config.toml
moe = "expert_choice"
num_experts = 8
moe_every = 2
epochs = 11.9
Rows from block 2, named by matrix and row number. Rows with one number belong to one attention dimension. Each number is 128 + 24 x the weight over its row's rms, rounded and kept within 0 to 255. All counts start at 0. Numbers have three digits each. After the name is the row's rms in percent of the matrix's.
# q: attention query, key and value (stacked) (model.blocks.2.attn.qkv.weight, 576x192, the q third), inputs 0-95
# k: attention query, key and value (stacked) (model.blocks.2.attn.qkv.weight, 576x192, the k third), inputs 0-95
q.27 096:145137156104122122125132124135118155120145157116086150152125148144128121097166134153094121173108157156170131117171166138148139148138082136142152125125150113154105131120105109150145068107105111145124120124112138167161119162141157113158121123112109114114100113079111123105104111167151145148
k.27 116:155105119101149120090107118149133118088153136150099148164135143140144108126105113113148119116129133160151148101123175108142144153143106121139135111115166115158068163130110122150105122112115091131136089126101140141136095167127161124166151095119128129141118137107114126128118132150125100120
q.28 099:123188114123152124141157127100122122160110114123094144112149141115113147102153143137098073133163163129114123147125133176155109158188136135104152160159109161099149156115106137170161117141140135130110143142119100141146090124114102181154115153154109125074118127115054150086129141116130115134
k.28 097:103160142124137086110150158102143176127129084093085162135155144120128113135144154106120120118144138113120137132126143168125136129205113139127144101152121159121122170112112158155122116122133173114115148158111124165160125118075139172145120131144159071110131133099074136163126136091104158129
q.29 118:114184130160119101150098149103097146107108120139121089144168138123133115124100139101157172118191107099105141175124122164128116083102160162117146121151101141121154108127151109118152138151097148132142176142120096148125142115139111125082142141120123146155145098158129134156135131129123115116
k.29 119:112175095161128107107140169157127142094147088115116102120143148085148109169071143120142139064112115088132127152093147126150126133130138115133121119146121118144118131152105117129153189128101117082078125131119132124110186117125131142121133122126140109105133131119154132131145130139124153170
q.30 120:157160143119139138150138119108134130119104107113140117164138174107141167118123163132167104093138155111067088153092124149151129148113144100126094154158110156087140112110114127152166148150175112151118136130125104131135098131116105157095083113121164127098100134148130157103132133111129090135
k.30 115:131179151126116113148145148111125135119113101075136118157124157113122142127114143126167159089127147098084093143099140154120138108150143125135103117173102159103144120116112121136155153143155141143132140120117116147131133118103119141114086117124141085118114146129151159120126133114127153160
q.31 123:135138118130170152072124065093125121136141101103123114129105120140121124137103087145125151126145106159133122140118104133130155134141160080129113116161091089143097077132123128107157155125139116125165149142128117102137138122075094128127144114135144143110137210105144107125138117128089124125
k.31 112:154123105143153123090143087104152114139124104119172123097099124132124166162109131112111184124150096155123135143122099143132146125120167088134134113146104062152118073126124139125190173133136109120148169145134111103155136110071112133112132135119157115112130184122137118147129112094092111117
q.32 101:114093142130140115091135140122127100145137145123129146098116099140099093139120068143100157158119105141187152101147116094079135091144123142131152082119142105169103138160149109112096117112085148117142120146137149133131155130133130113164175138135092176149141137106132086156099125132114170109
k.32 099:144068108127159151096118114137148097137131162171135157098122116122128131133117090155108101148108114144168155112145113085121120121104133106120124138104165096153101126142150122134112133119115128108118104132147145093128121130151131100128171135130110201147133122134111103126126133133129094103
q.33 114:140126111118166159067116069106138109123136104100129103157110128138124138133100103135142147122140123154120130134114116127143159145132142076136126134161114080158085088128127143137150147127150098128166125139133111100146123130078112135149138106139134121106126196096139109105142125120102103109
k.33 105:160102100125155128094122082115148083128117139124159109134100132146126187142103141103141174118169123154104139149129108144152133132117166096135131136147131080156108098096145148136178175142149081146167146118134110096165109131082113122124115116122145116122114176124122130095139123100106092108
q.34 090:140080107114136152116150110147165098159132117129154157103093109124116146149141115144116081118079139139123121099113124099125136160151116091120097148110141133114124155130113166127099144122171119116118096115150150088112113123109127139155117125144146115106123162125127130114141135100128129133
k.34 111:133098162110116149159129095091126124173100155128145141123107109161107153093187121144106124190139138154107121120157095143102126116134121140118133139119122143102155107107152145124118075133158153171170143124146121130144087121125110118125111144130123139140125122146109125131121119104135121095
q.35 117:092123089121126137108090071130148128105156126113126073152110115149125135144108143098142177116170132145129130118159115131160151151086143113149152140125118070157113081118152136107152134124128093129143109120126099093140139119101138132136124105124096082142124163117150102106149118161130092105
k.35 108:114136067124139127133109068137145103121139131143139088139107121160127169146121168090130150119192127152124133130162117148182137165092153121143167152123105083147131103096142147103176146148115060140134122092130102091131133127093126137134121114119121092114125151131129110069145111159135080122
q.36 149:075161083128135114169143095121136125102145112113112095122112122150134140136129171099130150120169138130114114144169100137157145177099151145157186130126104116132146115109147129111164126146121111132104118119103105102187135105146133165126103125140087073133135149138134119114115129162116091110
k.36 139:077154063137134122125146110133135128112155099105130095123111118138141126151124190091130131104160140122130105129163108133173142181122136128146195139130118109134137118105144147115170133147125106109110112126116116111153130095101151153138121129154104051107132147125133125109135142141124095140
q.37 095:161069131100135148113153109152160121138129138122129160141089129128121145119150127146123074128058161142126116094126156094135148183156094094132105150108162127126107150116102164148094121119172092133121083108139156107134097144128146135169103112140143105095103147100128139087128127118150126137
k.37 097:149078158096133148147106088106121104149103172149130145156122117162113154077170113124138119167145151156104128110149128126115130123122120141125124141116141144108132131102150140135097082135164129178192126114138124132139058145136127107140114123130122144159118125145108138115116130117140101092
q.38 108:107119083140078108134075141159133157130148141172109121100143092135131107131151142103086139144151124125167174102152156149145113109153111166105153149078160121129149150129121151122104108106089133102128129111119137125091131118126167094147149149110108094159141086127097123127160115143166144148
k.38 098:095128115124108120157103117137112178138139116195094116116144111153128103132177152112069088174168113157161155114150130152162114162113094163117165140073120128123141137143119154117110063106086108132094135129126129140105135148140138156145140140113136124118131089127094089131131096163141149104
q.39 080:133159126140136154165167119123106141105116114121135117133116134157159147114126162128150100117100139123080091173127115143162144203112132121139114152160094162112152118099110141122159138164156113139123129111135107136143105119164121139092076130146144083084134159142151161116146135141111111146
k.39 076:117165148145106118129157150118116151113135099055138124140140118148134096109131155096152148108121131112089118140117132152125151141158119148135140093149111151111141148129121145109116135138141149133161141156111114162143126109109135143137101133154152056099145158120156166174129158098098154138
q.40 134:155087159134093129128112176160125145146119159158140156125147124116131115121145119138121108135083118113142143108110159111108099089134098147105082128097163153108136153134118125130082119111125149124128130119146154150070130141146146081115142140109154158142125072138129145148138124116157165151
k.40 128:149116191119106144159105152136105140141114158163116142130147126122123104097150077162119102161097124129139145116109158119090114093121102154114084125107130162110135151157113107126062092108113152146141123118133143151083126158179117112125137130109131195152130084140137126145122112145150159124
q.41 088:092187110131132085176155160128114129152132126133092154080164126116121119112167164130078116143181142118155119132159104145132094125140144188115171123110118175101170166136140095134154103130094173119068139124085124135154134105171123151119128163136075140125137089152081143146109133145133133139
k.41 087:072171116129133109122174166126148161134153077109082139104157128106142073153140147143102091124106141104169127107137132128129130147181112133124168125116118147123128163144127135129120105108106184085077121166124130148120148096114152158134154147147113116105136111111101110164128137127134147148
q.42 085:112085090130125143111133120145157094151136114136162146078100088124119130167122110124117104108100110128131133103110107098115131140139136105118112132110132128122137147139132167105096162127156133095122106120152147079095132107115124131143136135145137117130145158140139123137151141095117131121
k.42 113:119106153126106149165134102093122131186101151124153132101109100160103146102189130144090120194137125145118123127168075145103117115125123142114137144115114138100170095111156147111123083133145160156154150130158118123142111106129103121115116158132118140126129115147118119133128116106134132098
q.43 131:134095157121080116145110182171125141123133168151138145136143128119125114133140131123129127135098131114159132095133153101100112092092096161129119108091173128133133144138131114127089106118113148126114103112131157150089137143175163098123138133104116142161121066133152129144112126133168152134
k.43 122:142111148107112148146089144158110111122130176169107135148154124126120110102128090146142085137109144127149140099131167098122116116096104142119101141095163153125124164144131100120072109118112120137122079106128140132076118159193138101136152120111100192148115091132139131103127132168167121123
q.44 102:137111138122099087150115188161141124139112169147134151128165141099125131119152151111122101133138150098134148097126160136115100095132103168113149138094182157114153190133134138156093101123114153124091119130115133155116110134158154132144131149115121140145117043149088143139123139106166125131
k.44 094:114125151110126122143108169144118143121117149145066146157173143113128107110139115156134072127111154113139133113123159116129100119151093141116109143112154200107121186126133112145066093109123150130085100118135137152106127152173144129138143119124106173143115075122094122084133128158165151136
q.45 097:130075105113129147109143111156158113152147126134140159091087094135121130148148115143093087133074133151154127090128131099125140167159105099126112141098149120129120150129106166120098131111156117106120094112140161095112117128114139125167126129139134105112127161108125123114140127118129141138
k.45 114:133089159105118150155122087095124126170106158145143146122111103170108145091194121138097117204143131167124130113165098139108128127131114146117141139107127135108149114108149151121108060129148143170171143127143121131144080130132117120130121144129121143140126121141103117134119119111131116086
q.46 094:115133072133132136098082100134135138146150125146101113107131092134118116126138111119093161148171114149160171119150135145147121109166132132107144145118124088146118127148125142127127122098103116117155133141131119110120137119070130107166168139135114103151144134102085102103154120144131144131
k.46 089:106118096131137100127116098120136169145136104188116117107122118145134136151152153107075129169178100163160168130138100145156112145120132140129160136101118089146129117128124167133149102108093113123117154130132134115140132136086119154142138135116154122128140118130082078138133100125108127097
q.47 106:072157094144092090186114145151124156108156121146110113100134111135137108144145176104102160132169112119150124128174113130136117123080138176147161109085119130123165120125146101089147113123087148117092128109093130126133162107165146118092123138110089093177145097158143114155118117175133129141
k.47 097:067171089144111128151141134152123164121161091143118098096131107126137085161140167111092103131130124122170116110156118115160137176101118145133175133092105115126148117157128123098141109122086121095068111139119127123095159106141147152125152142134107089101142109131153099132127124171147130146
q.48 117:154084110156103144098110117172118170112122102122095085171152122130146117155118118119139102112088107148140138146111165112134133140140105082097103124078151119148096109142112155137066145115145107108147152126146142101114156119107132073088150101133164130076154133125162139148165101116127123132
k.48 118:134146114086121088127112136119159084133137182144169170095138132149081156135128134108148132104159171100109137087146122153116112092067144142124136116138157108120149124118148122135157140154143116120109081122122093136123102132129124111146124130104105126162076131123111101103107148143173105094
q.49 107:146110090122153155104130131139123132091117110144115145139171148080150132138102175114159079092096140109099110142083125084149068155130138095116114136105159135141089128135115138175136190128162105101132106124179161100118124123126124137156125100159150133097109144140124158150130161077117154133
k.49 102:138115150124096152148139153155109123153121172120168115082121111155090148170118108114115151142122098121149144091154152157105128086108113119120107111115141097146177134105115107099114120122103093121111148168140098159129161148104132092092158144110147116108134095085142157097120128161140142132
q.50 085:184174122129164100152119140170119130107127145132116148109160141163114092105125142068127132134173096108099141144096124099120126104087150168150138105123105093136129193164105113134157155131118100143114110146076115126161098139153129198171122126133135114166139124169133137160088161117087117091
k.50 079:110103123135122151113157143159123120122101105131103088163085147093147141172110096169145133113096143120151098123128154127125136126156120101119106161129134157147120127129094156156087136130128114126096153125138159122120162124114135086091118112116113147071135116099134148118165094139165138205
q.51 122:143125134106131150133168155099116134137131104104148141094152135136139145127136148127115107121137131131113120103092073122131112147131137136157116128128118141114138153139119106143144139093152116134095121146105123161164086127129149169141112123154137105116116119140126147122083162126094150115
k.51 141:114129112168112138124101114131119137127132133145158116035108062135107117125107126118105131138141110135170156120132157154150133131127113114105156115099133117154149113121115152104111134129092108097160140123149117122105153124134125126127186176117134133118169141100140122134152109131139136126
q.52 124:110120115145136116110088096163146119113128153157107121168113125107123118128119118130144135130112129122139129157156181122130133117126120114095138132126150118140104106120136156121112124164114137119165124107158141083090163128124105091126142124110122159137138139115124108132175101110162108143
k.52 140:145129148085139124139158145124133115135122128107106138209149189122143143134149124137147127122116143123088102131129100108105121120126140137152095138158119132105114143135144099147146120123162144161090119142111132140151108136117129128125076084138124120132085112154120140117100150130119121131
q.53 089:062129125115139136112177123091140105143115117127132163110113136078134156160128114167133111131088155137141091102165114117102106131158131080139136146148108147137119095101174133152122118094127187091086129138157148139145174106114156128110127139151084122106125154132128133104137144141134132182
k.53 081:151129143127110150107114108134112191159192102113118130136154110187136083114155154130083130154170104166150150121123150143121157175160102161114136088125131125115138133092091105113153106124130159126176114130094143117109096126116140152123146152122137131172138139062114106136108092113116156061
q.54 077:180118123160083113108108132172124170121137094113093081170139133156129097161139110118134092111120098124138147157098166121126166120127099107089111121087151105129123130158085147141092130145145116135136156153104135118131136120105110081096140114120168134099136119129132120159155084146135102125
k.54 072:118122108093147087138143153157135074101109186155157155109119133135100169136117148121173120097120176088102119120136099127130083104040142145135149125127170117132115121140157142148132152173139104115101094074139101138148125140159123094144115107111096125141082120162122094109123155129171103124
q.55 082:187149112141145113130110130190112137118127134135099143124160124161125084152134119060124137136151079136118133161107132073115128105075134164125130110108118074146112161178101123118139151147128096134103131161079124114146124147139135152146140120136146116155142135164146129182105142113096118094
k.55 073:098099111118125130103147133151124116131087136139104091166112154107132133156093097149155129109127159119141113111143167140113139125170141123122106172160118167152121135096138159160084151135130107120099139109130156112138159108137134085096113098135106134086128122099113164108175113127170128175
q.56 074:153158113122169119142134132143127111108120143145128182086147129163109101098125135065135150131145115111110120137123105088103123115096152188158154136143106114137131174139138115134161156134102127132102105128093139127155099127156167180178118138144101100153133137151128132158089184108094145097
k.56 074:107095131152112174109143120154118168142115102124074095179115141092149115137110099171116122127110115141162110120140173117118154155191114104110083148139114159142128127124107141153088123115136129132117147140119172111119164108121129099077134123147143138087166119079121163120156095142141152171
q.57 055:109177139116145132177104126126127157113153152110137119141146143109119159092102162149133145128147161091109144122117121163153105115122139106153145087118119143132136151113110120123129139079114134114166106100118090132113082127095108160165128110108140108195147100124122120098120144150118136117
k.57 056:133138147114156121136151165153133083103149141126129126116063127136114148165122140118148135117061147114107123138096116139152118111092111066119167162101146112111129162139078130117161119146123109134117143170168081159137105159090134135170104132082145106131097130108128091092130110194150119185
q.58 066:099127115128131142092170133144139111148127146129104192123147119141124127105141122147153068126081160114142124102169115120089086147145130107129145156138129129128130147094167145176111125118140222093104121123161167145127119083110159126147125139180099121090142129144097115139137165149142153147
k.58 054:121132135126107136149147150135125129155184122123101138106118099166145081159130123162096104152135122120172155123145139121101128165160105124131111093134148139145167145110115128113172100145108140099117075118135159120117127114101111122128167148152144134183146109061095099128116130128144151122
q.59 062:146068118135102150082152130148121102132109115135109155126119114157110084121155084109144067126088104152138127138144147105082141136140112146103115161131138122128131119128145139162108121168153157120091155135145177131143174111166144097103129137167131129044123163134127134159144126125133140116
k.59 055:118108108126108145124114116108114150143125101139124138131171113120150107149130127140116099140185112135153133124158127124098125152145135185130082075153161163154140103120170129135080135137120137107137083073109185101120169101165122108084165128174117131149145124118126144146123158056125148086
q.60 075:097096127128113143110158132104134136115134140120112139145121124153122127050123133154163076106086178105141143094150136171129125157181118132129151165137150170125145146072151137156099125135130184113143130084161151139134115092142149094138118123161128126072134111106092137107146148150154142138
k.60 067:127123142128126145150131146138119091108162138149139163086103094118142127141152163131110075141102104129135122144141090092140079159071104106138132096098163098126136098155147112093157107140124116117108088109166138137111127143128115125140161149146153116168130118130137096131090158120121124138
q.61 084:079108132123119138134158135080136145114139124123136143134117125151136160061133156167149085108089175094125137098148113174133116176177129132140157140133157176107152143075145137149113120128126167112145123097147148153131092091122151128146111131144124114096128099103101117092121146144139146130
k.61 075:119122150141117157157125147132126119107166114127151159091091091105145123131148169140107100145085105125131125143128110103136105156100094097133137080095152101121142101159124116100162100134126119127136108131166139149116129150118108148143144154136168113177132124128144092132098145132115125132
q.62 089:163178104139161092140146145153126129103133116125105169099146151151122089118135153090132115123153110105104122148105108089108121128111154151152147128127103106127132173150108113154177158124123142130088111148074144137171109113142152186172119137150114101154129132175117133160087169127093121120
k.62 088:118076132141113183112153139174111149127120113120107089166092131122140130143121117174129128124100133130161105121133164125115130152163095111111108136113147155143125124106096142151093124132130119129119151116131166125131162123127154097088131126120121140088150109066129145109151089139156160171
q.63 071:133091120130114133111154129161108137128114140137080182123137112164088092087160112106141053140093110147128139140157133100087110145115123152114107134120137109138126151143134145162116134161149153106086141143129152135159165109153132135129116130177157106062124155150124141159128156137108141091
k.63 065:094090126128106127118125136126119136126139097135114117151109116121161099199116114151132134134144130126157127114148141128082151138172119160124098092158155176151154125100156139127078124132109152124132098083138192123130179111131128095096133123147113130161142126084110129132152123091136162130
q.64 070:184154141134127113174091134145109147102122117128127094131147124143124122125124141086115157129174094129101144167089129118140138106079129170134121072100129103135132149177078123106121138138120041151136136154071096132145111165135103179131129120092156114176128121143170121144097114113098108080
k.64 057:098114113125140116111142128139124112100075134141157109158078153078133164157097129135176136099082141112103104125116147131129169102136144104120130156134115136134112136126114157150090153138127099135125172147133120139143163145139115109108089091098122122081116147161135136110167115139141117208
q.65 131:144138143110118140148168160092111132144133108098153135086137131149133139128136133128111127128143128134122126094103074138125125136128135142164118124135103135118155145135117096132148128093139121137091130147097115178162095128133152163130113132142131098121119117135132144121080152153096148115
k.65 147:112127105174118132118098110133122143121131126149147117052109065135113112122107133117108128134141112132165155129125153147154134139129117118103161120096137124150140116123114160108111138134095111095166139113146123115107146120142125128132178173119133135123172144106137118142159107123135134124
q.66 058:106097099140119145074143143114108113137141124119096116140138138141172108092135132180153065100112154124168122115142153128112125157152121145125166157144143155122121129075149122164115132132138161114155118079174186137114116102159153078138148115155089142072124126089114100126146134130160137127
k.66 056:130114132123123155138144143147132097140123139105139178072155119096114144070144144155113026143126121129148121117155103105131064142086108133139146111111158073148132107149165109137131123140119118103127091092156164151124121135149137120123202151168139143132146112133138129130095196123135094101
q.67 104:078123129128132129102139127083159107120144107120144115139089147072163153166101122182132144102087161115166111103123142149134148133185121071127135155149136162129120085088135133135127121113121154106136118113154154126107145104095135093119132121115110150125131121090106119094156104128154114207
k.67 092:180140134116125159139116119145115160142138145122154155125175114178103139056155175104112102142141115148111144125130109127159115166070108132124153122105143071114123130141122099122170122128145114140165115140126094135119062148141142140145140143124147116135105131145138096125090152134117116072
q.68 073:104151122143132107119126154119138154090171116102138110144121156120164145131101171166145125081125151058132129125078140151143139131163137103143172110120163139113145162093082127143132147121118126114166121121109134145129084107072132141168137111110135125173141083104108089108116137137130113165
k.68 075:143120139119124173141150153184113112104123136111164141104100126113112166082133170142149097107064142105115115125119126134153099148084093088118165140094152081125124121140093128144167131152141086126131136124157120165128090161130131115145138139108153112100101127128139099106115143168155107170
q.69 091:167095124151095122101096125158122166113147097117110074173129127138145114168121125136124119107125103127146145161086162130138160129131109105086109111086171110128121112142074150122098135151144086131164149127115136108114124129105098081092145106102175153119140114100138114139151069121137111122
k.69 086:125140110099138099147124146128139074106091185147182163093141141119093181102116140098180123097123172085081134114136108140133093089055147136136153128137152096127131125143169141155142153156142098118112109102151089150141106142150123117157113116118107111131083123181125109108120177130148096123
q.70 059:101081160107105159144115109097120143159117150130126088142118129100118170101131112176110171163117153168144124098167141159157139140140102119124082159138109164114135075099157116112119079095133120162145145077155112116117127160160113064075116129106127137111117128094125167066160099157146144139
k.70 062:126166132127155106140110102055161115126148131141153164101145119127129144132144138108105128143149110147117143145112080101140113117103143132156152101110117124116107118160170089095154117095115141134123120151136103119128122137104136195160132134130132126173130130165142096129085135109088107067
q.71 128:144139144110118138149168159089113132143134105098151135088132131150133138129137132131107130129143127136123125094103075138124130136129133142163119123134102136117154145135115096131149125093137121139090131149093115179165097130133152163130112132140130100123117116134131143122078148154096148117
k.71 143:112125106173118133117100110132120143122130128150148116057110065133114114119107133118109126134141113134164154129125154146156133143130115116102161121097137126150138118122116162110109137133097112097168138114148122114107145120141126130132177171120133135123172143107135116140159108123135133124
q.72 116:143107091126154154096128129142129138090122106142112136149170152081157131143100172116161081089090139114104112141082130083150079157139134089119112136103160138141082130135115138176128187124162106100133110124172163101118122121118130135155123092159155133097113141138125155148132160079114146141
k.72 114:141116149116097154146135150154112120153119182125170126084122107157081152159120114112113142141126108125150146087155150156110118090096112114119113112110140088149171130108117104099121120121107089120108141163143093157127153152108132093095162145108148118109125100084144150094118131165148137120
q.73 108:145110139133092139151138126174091152169094141125104127132176105168089118121156114090142095159143101166095143138167129113090099116072127148128107108102104113144140146153167129135078125104135143129104174158132101144157171135153134136076134135154134096095139146178170142145129156159110141068
k.73 108:097143119122133072093123119103158116116180079133121141104089129114152092200123102141120158110146133123158127121114129138090172102175148169128122106155132168125136118113100134124123135146111176106112111118079163109121155102114120122127131133110104141180134161090104109144127091115135145143
q.74 079:152142106139134115136150145182103136116130141132092167112167129154106099118144153089132087133141108117107121155123115082094085131079151140141126112105112087137129167155113130159147158128147134106085124158103141137164136111140140184161123129161123101119134138175133126159095169125098145091
k.74 075:095090132132102149110149155154120116129132093107124099144084134107152122193108104172139141119113147115158115112136170143091162129183107129113108126144149164143153137097111150148093126136113139120117134124132178136130169119101134095093131131130117132123143113063110137113158102131157149181
q.75 053:156134131128178110128128121170175122130119139163159145113128114136095130131107104052128194128129116115130125114124116089126155082126126186157149136136107124150133164150147115120113147140086121121101118127072131102150119135118152166149144136128123122145153119138120142139099161104107102124
k.75 056:147139118141102159113112104130121191144103081145078095198137164089149134144104096143121143113161123153140108130128148110145168137162122114108068168146099140134112112156092132164106141112156127126090142137072146100092120113146142105075126113145142144126131143124125153146147116144139141174
q.76 093:068152145110158120137152132059153094137131141129169152105087131105139161109120132162128152131124161108135118090151111164135124126167138119161156141181112156118135127088160122118150110122106160122130107114148128143119119122126141162159116143126092132160119117107104124085124148135140122164
k.76 080:169137148156126170130123113139110186139151082110092118144141109148150092080157148138086109161129085173133123152112116112163130178145099110125119133102111119109114131153091111110149102099140147144157145147118133131110090139119124160128138145140162135106145144123142131157115114135093150119
q.77 104:150096108117141157099153142121119149109120092130116131125180140111157139134124172115140080101110139120100115132079095098148085174143134114135107139101153148125105157139113139170123163109173109118116118136144147123142085122120142148152112103166155119088115126145124160138114169090097155125
k.77 105:115128133141101153140116133141122110143138162131194129027107073137090140148112124119110136142134111126171150094147165161122125104113108105115139100107132096154173113113116123097125123126093100109138132149158109143108167140106126123115187170111140125123149123078143129105124120146150132134
q.78 068:127155123121158142144099102171143107160143156146151129118126140076131147189122110129100178167147100154121117133126133089161114102094140098134100129146087098134096088176124113098174116098127109139123115133123119094107143163120090122125131128110138155180130137133133150120135112123115125150
k.78 063:151165131130147076121120103070149141152102118119110099153161149177113128140122078090117202139175140152124139124126128146133168091139147132145126168141098151120116159132136121133131121092130134148107164165102070116139088116091165163146091113110105135094123116125135137118133091137110130094
q.79 118:105176144104158101142156144069152096128155132126153161091085146113135131124130135158107166128148150105136111109125096142126151123138144151159146140175112137105151133117114105121205106139115146140102098130088136154141091131133132168173103142112100133180104112109086115108090128142127123160
k.79 116:126093136161129193138139121160085168128097114126109088161130109123153131085130149137121097153102100156135125158123141110165106185152097095126141142098118128147104138139131142127102117107120107141161167122175137125133137142140137147124138130158152123079166117136147148131148126114100143139
q.80 111:144155159121101101163164153085115140158124109104132125091115124180115118127156119130104151143165124139121140110133087158113162128124130160159126129136088136105176149129125102118143103103126146152086150154067098187176104128141151147111111150123116099137121111147126132124086125187106129106
k.80 108:095115102166137135109106108130132143106147104149134124103103091113146111110117148140125118125124130134160126143112147120147131158151112125123168118104143147141107113124118162137113134138112130113170124092144158106113137117143137150151151147128116139149173146109126098142147103107133133138
q.81 125:115115112147133122110086098170140126113119147157107116170125122111124120127118123124148127129111124122133131161151183119133128121126118115093137131119153118142103111123140159124100130161117132117173130108166138080090162128124107091123144124116129154130141139124131113134179108102157109137
k.81 140:142133148082138118138155145121137112134127130108107142197146192122140141138148121139146131119116147120092101127129102110099125113127143139151095135159118133103119137133140095146148120124161146157087116141105135139147111134115128126122079084133121123135083114149119139116098146133123121133
q.82 094:129140166141095107154119128141130151163134135107134099131103109195105123118160086125106166161160097150141157122159139159112193100119109162138137105133098110114162145137134123086099069122103140159130166144062090154149131134125132122090130146101130112152149106129150097112129098183127098108
k.82 088:108142103122163088105115106090159119091138105151097153161116140096156117098128145146147114104129176125114111152103111104150121153139144133141153141140115162111078109148141151153145142140148160126125103076119156098124106109150119157164101108128099145156109168163114089150140116104136109136
q.83 103:162087121133093149132117121188088156140113143141094129137176105169087110109151131090130083146137105157103143152142125103116094135074124160100101111086143109132132141160130138138104138140155114126121150134134120125139138136152114113102133127149152113088132144156158140163129139128119154058
k.83 094:083133118124124076123125138089154077122141112135138128093103133094138119211108086125145162113137144097140134116136129141082154071164157159129115106164132159141155126114156142130100135139102149112104117122118144124137183102114116117124129128130107127173139125122107139130139133117130122144
q.84 061:112123105141145116049129121165142097147139133145115165121127119134138085179138105113141108113104116134165113109136129083102133128123130127109141178154125115132098131114143137123138135171127195116105109150166171109098154106130149074141146126154115143097131151128085116164152138121139127157
k.84 053:151136121126117144135129133153127155162114134116080137120179133183109092079115085152117063134181137128162141126172141134114091137136135159123092134157133138153133119124138125148123142156141122108098096086105166106125102092156133090109178125179121152111146112082106161136115156129152143090
q.85 084:059117119104149152121165124102132102146124146142136184100132123106134157103136138147134118145086167136141110088182099125119080153146140126147137158163118156125122117087195124143147119113123187102113106101183152133118137110140159115150119140159084117106125142121118133104127172128136164149
k.85 070:139131154149112154134118112098129170166171096101095126122140103153147072124147112139069120168151085166168147130141142119115149165196104127130106105131104143129150131120125104098141089095116145137145117163123154118117122118098127172124160156162156137163163123069119132139110112121098138074
q.86 067:154124139163101100135132145127133166091135086115113113158130128185120114107140118097156103091118119088115162145106138154114175114142113158126134101100162128107157172138091149152084137145143124129130169155078116156154105095091138140129119121121170103097134099142143114142125120155117088109
k.86 066:102097121116134151143148152179106109089134153167145137115076117091134158136123172150161107098070166091117093129125133122138082152077116109119139124116151110126125094137104146140148146176155097116114113076156151146123141142155110074130122119117139113127099128126126105120134132122176125187
q.87 069:166090134124074129143127143126082153120113137117091104143149110169099109059152142124139079124140137135113146153131135154124114153104114156106103113098156129122151150129110150147105135151155085140126138119124111145152124130140113132120114119129167110078111119139141140149121124127130137064
k.87 062:066099117133131098142127159123130063102131145151154151081085114072142141192121141131158121116095136085122127125131113108097125093114143138133137093124153135134156123129181136122097134140097142121137127107167159152135192137136107106122135132133122118175134123166115108136130156106130116160
q.88 068:124166124135162112145084130161145132136161143138159109128127138102144149195103148115116210136157116118117119131093122105162124094100142122133134115135117115127111112154116104082168144118104106140150105133123101113096104153099120124148144121091132144212143112125126119125122120112117137146
k.88 060:144159136134143135125135121137132136142096131108106093135145159136095150084109094106137161110131164125110115127120141151156135101121131099119131194132099108120117150133084140148142139119152093134106166174108077129146075130104126141147112121125145125074109135119142155105147118199143113148
q.89 072:156098127142105117125122142124139168100151126116116094162119121197139128090122131125151131096106138101145157125116141172144167148160108158116154130106172139107155175102098143126096130148134113142158152106099128135128080109093149095141122121116161123091130082101112113120127114144131115118
k.89 068:099118132131130142156129143137124079095114172163147151110111119078130164097121163120158091108080149099110105137139112088148071134071117100150137133118131092131111093170161143129141137145145082125106102106172132150119129144153104133156133118156147105142112119173146118126114178134145076159
q.90 079:113150124128149118106110118100175117129144097127169106141083143098164150188107117156116172115127131119153116108111140144160179119184122085133141145149132153119119099108120124097140117125106139129158118117129139108088116125097123090118144130104120156169131123088107118107153096121152098196
k.90 074:187156133116146145141120111135129164137109165124125140142175133177088138022146142111120116134138134146102130139125106123167085133075127123134141154108106088112094122154123106125165133122160110140130131128112079123138066138153142147156120126123130129099101127160150130132103136150121116081
q.91 127:113124117147131111115088098162142122118124153158105120164113122115118114126121117126143138132120126122138133159160182127128135114123121118094141132125145117140111108119140154119111124165111139119164130109157135087093165129127104091121143130108121154138139141120125110135175100117162108136
k.91 145:142129147086141120136157144123136116131126125107102137212146193120148140134148124139149129121113146123089100133127102105102125119132140140153097138159119137104111140133141100150144120124161147160092117138106137138151108135117132129127074081138122122136088113153117138120101148128117122134
q.92 130:109114096119172146088112114129159107087146132145129142152125157055163138138100149149147109098090157111142103132099149098156103140158126084119134140127169132143073109123112142153144154141142112103151084105170177089088124128104117126175132093127133161136116138102104124131144128077146126174
k.92 126:168121160111109161162147143143104128168092181111143121135160130159089166122135120110121117154128117142110139105160125140137098116081116099128101139118122090136148148128147103114133112105131088148112141166157075163142119160115127110105128124132156112084107093134142159096119158160129128103
q.93 076:116158149134149093135144137088155150109138104116146133118095136172138136089132127136123145114147129095123145117130114170133187139174130158169168119135125151110155177120118127121114109124099132137123140136055130158156080113115160182148113135121122113156141093117114105097096134159107094133
k.93 068:132118142140123199130126110157115163100137112137128122163105113094158143073133176157131115123091132153133097140109143109160108185129093085137134128098106127128093087147098135134139124118156116148143131099149150121104119143141132150128118121122151120110132152119151115131133105132138133170
q.94 098:078171148111162115148151135065154086140118139128169153098095138090135156124118124150132158135138154111124115091145110150126127110148145117171150134179091148126133123113164111123152115109105159127116111129142116146126133128135137177151116144120088131168115123131115128097120154138136114168
k.94 090:169139144148129159118128108142105192142152070115086107152140114160149093110153141136085116158139083179139118153100123124160142177144103121116121142099116134110112135142061116110147108110136152140153154153102127122109092137120127146118132144121152141099143148114142130155125094134099162124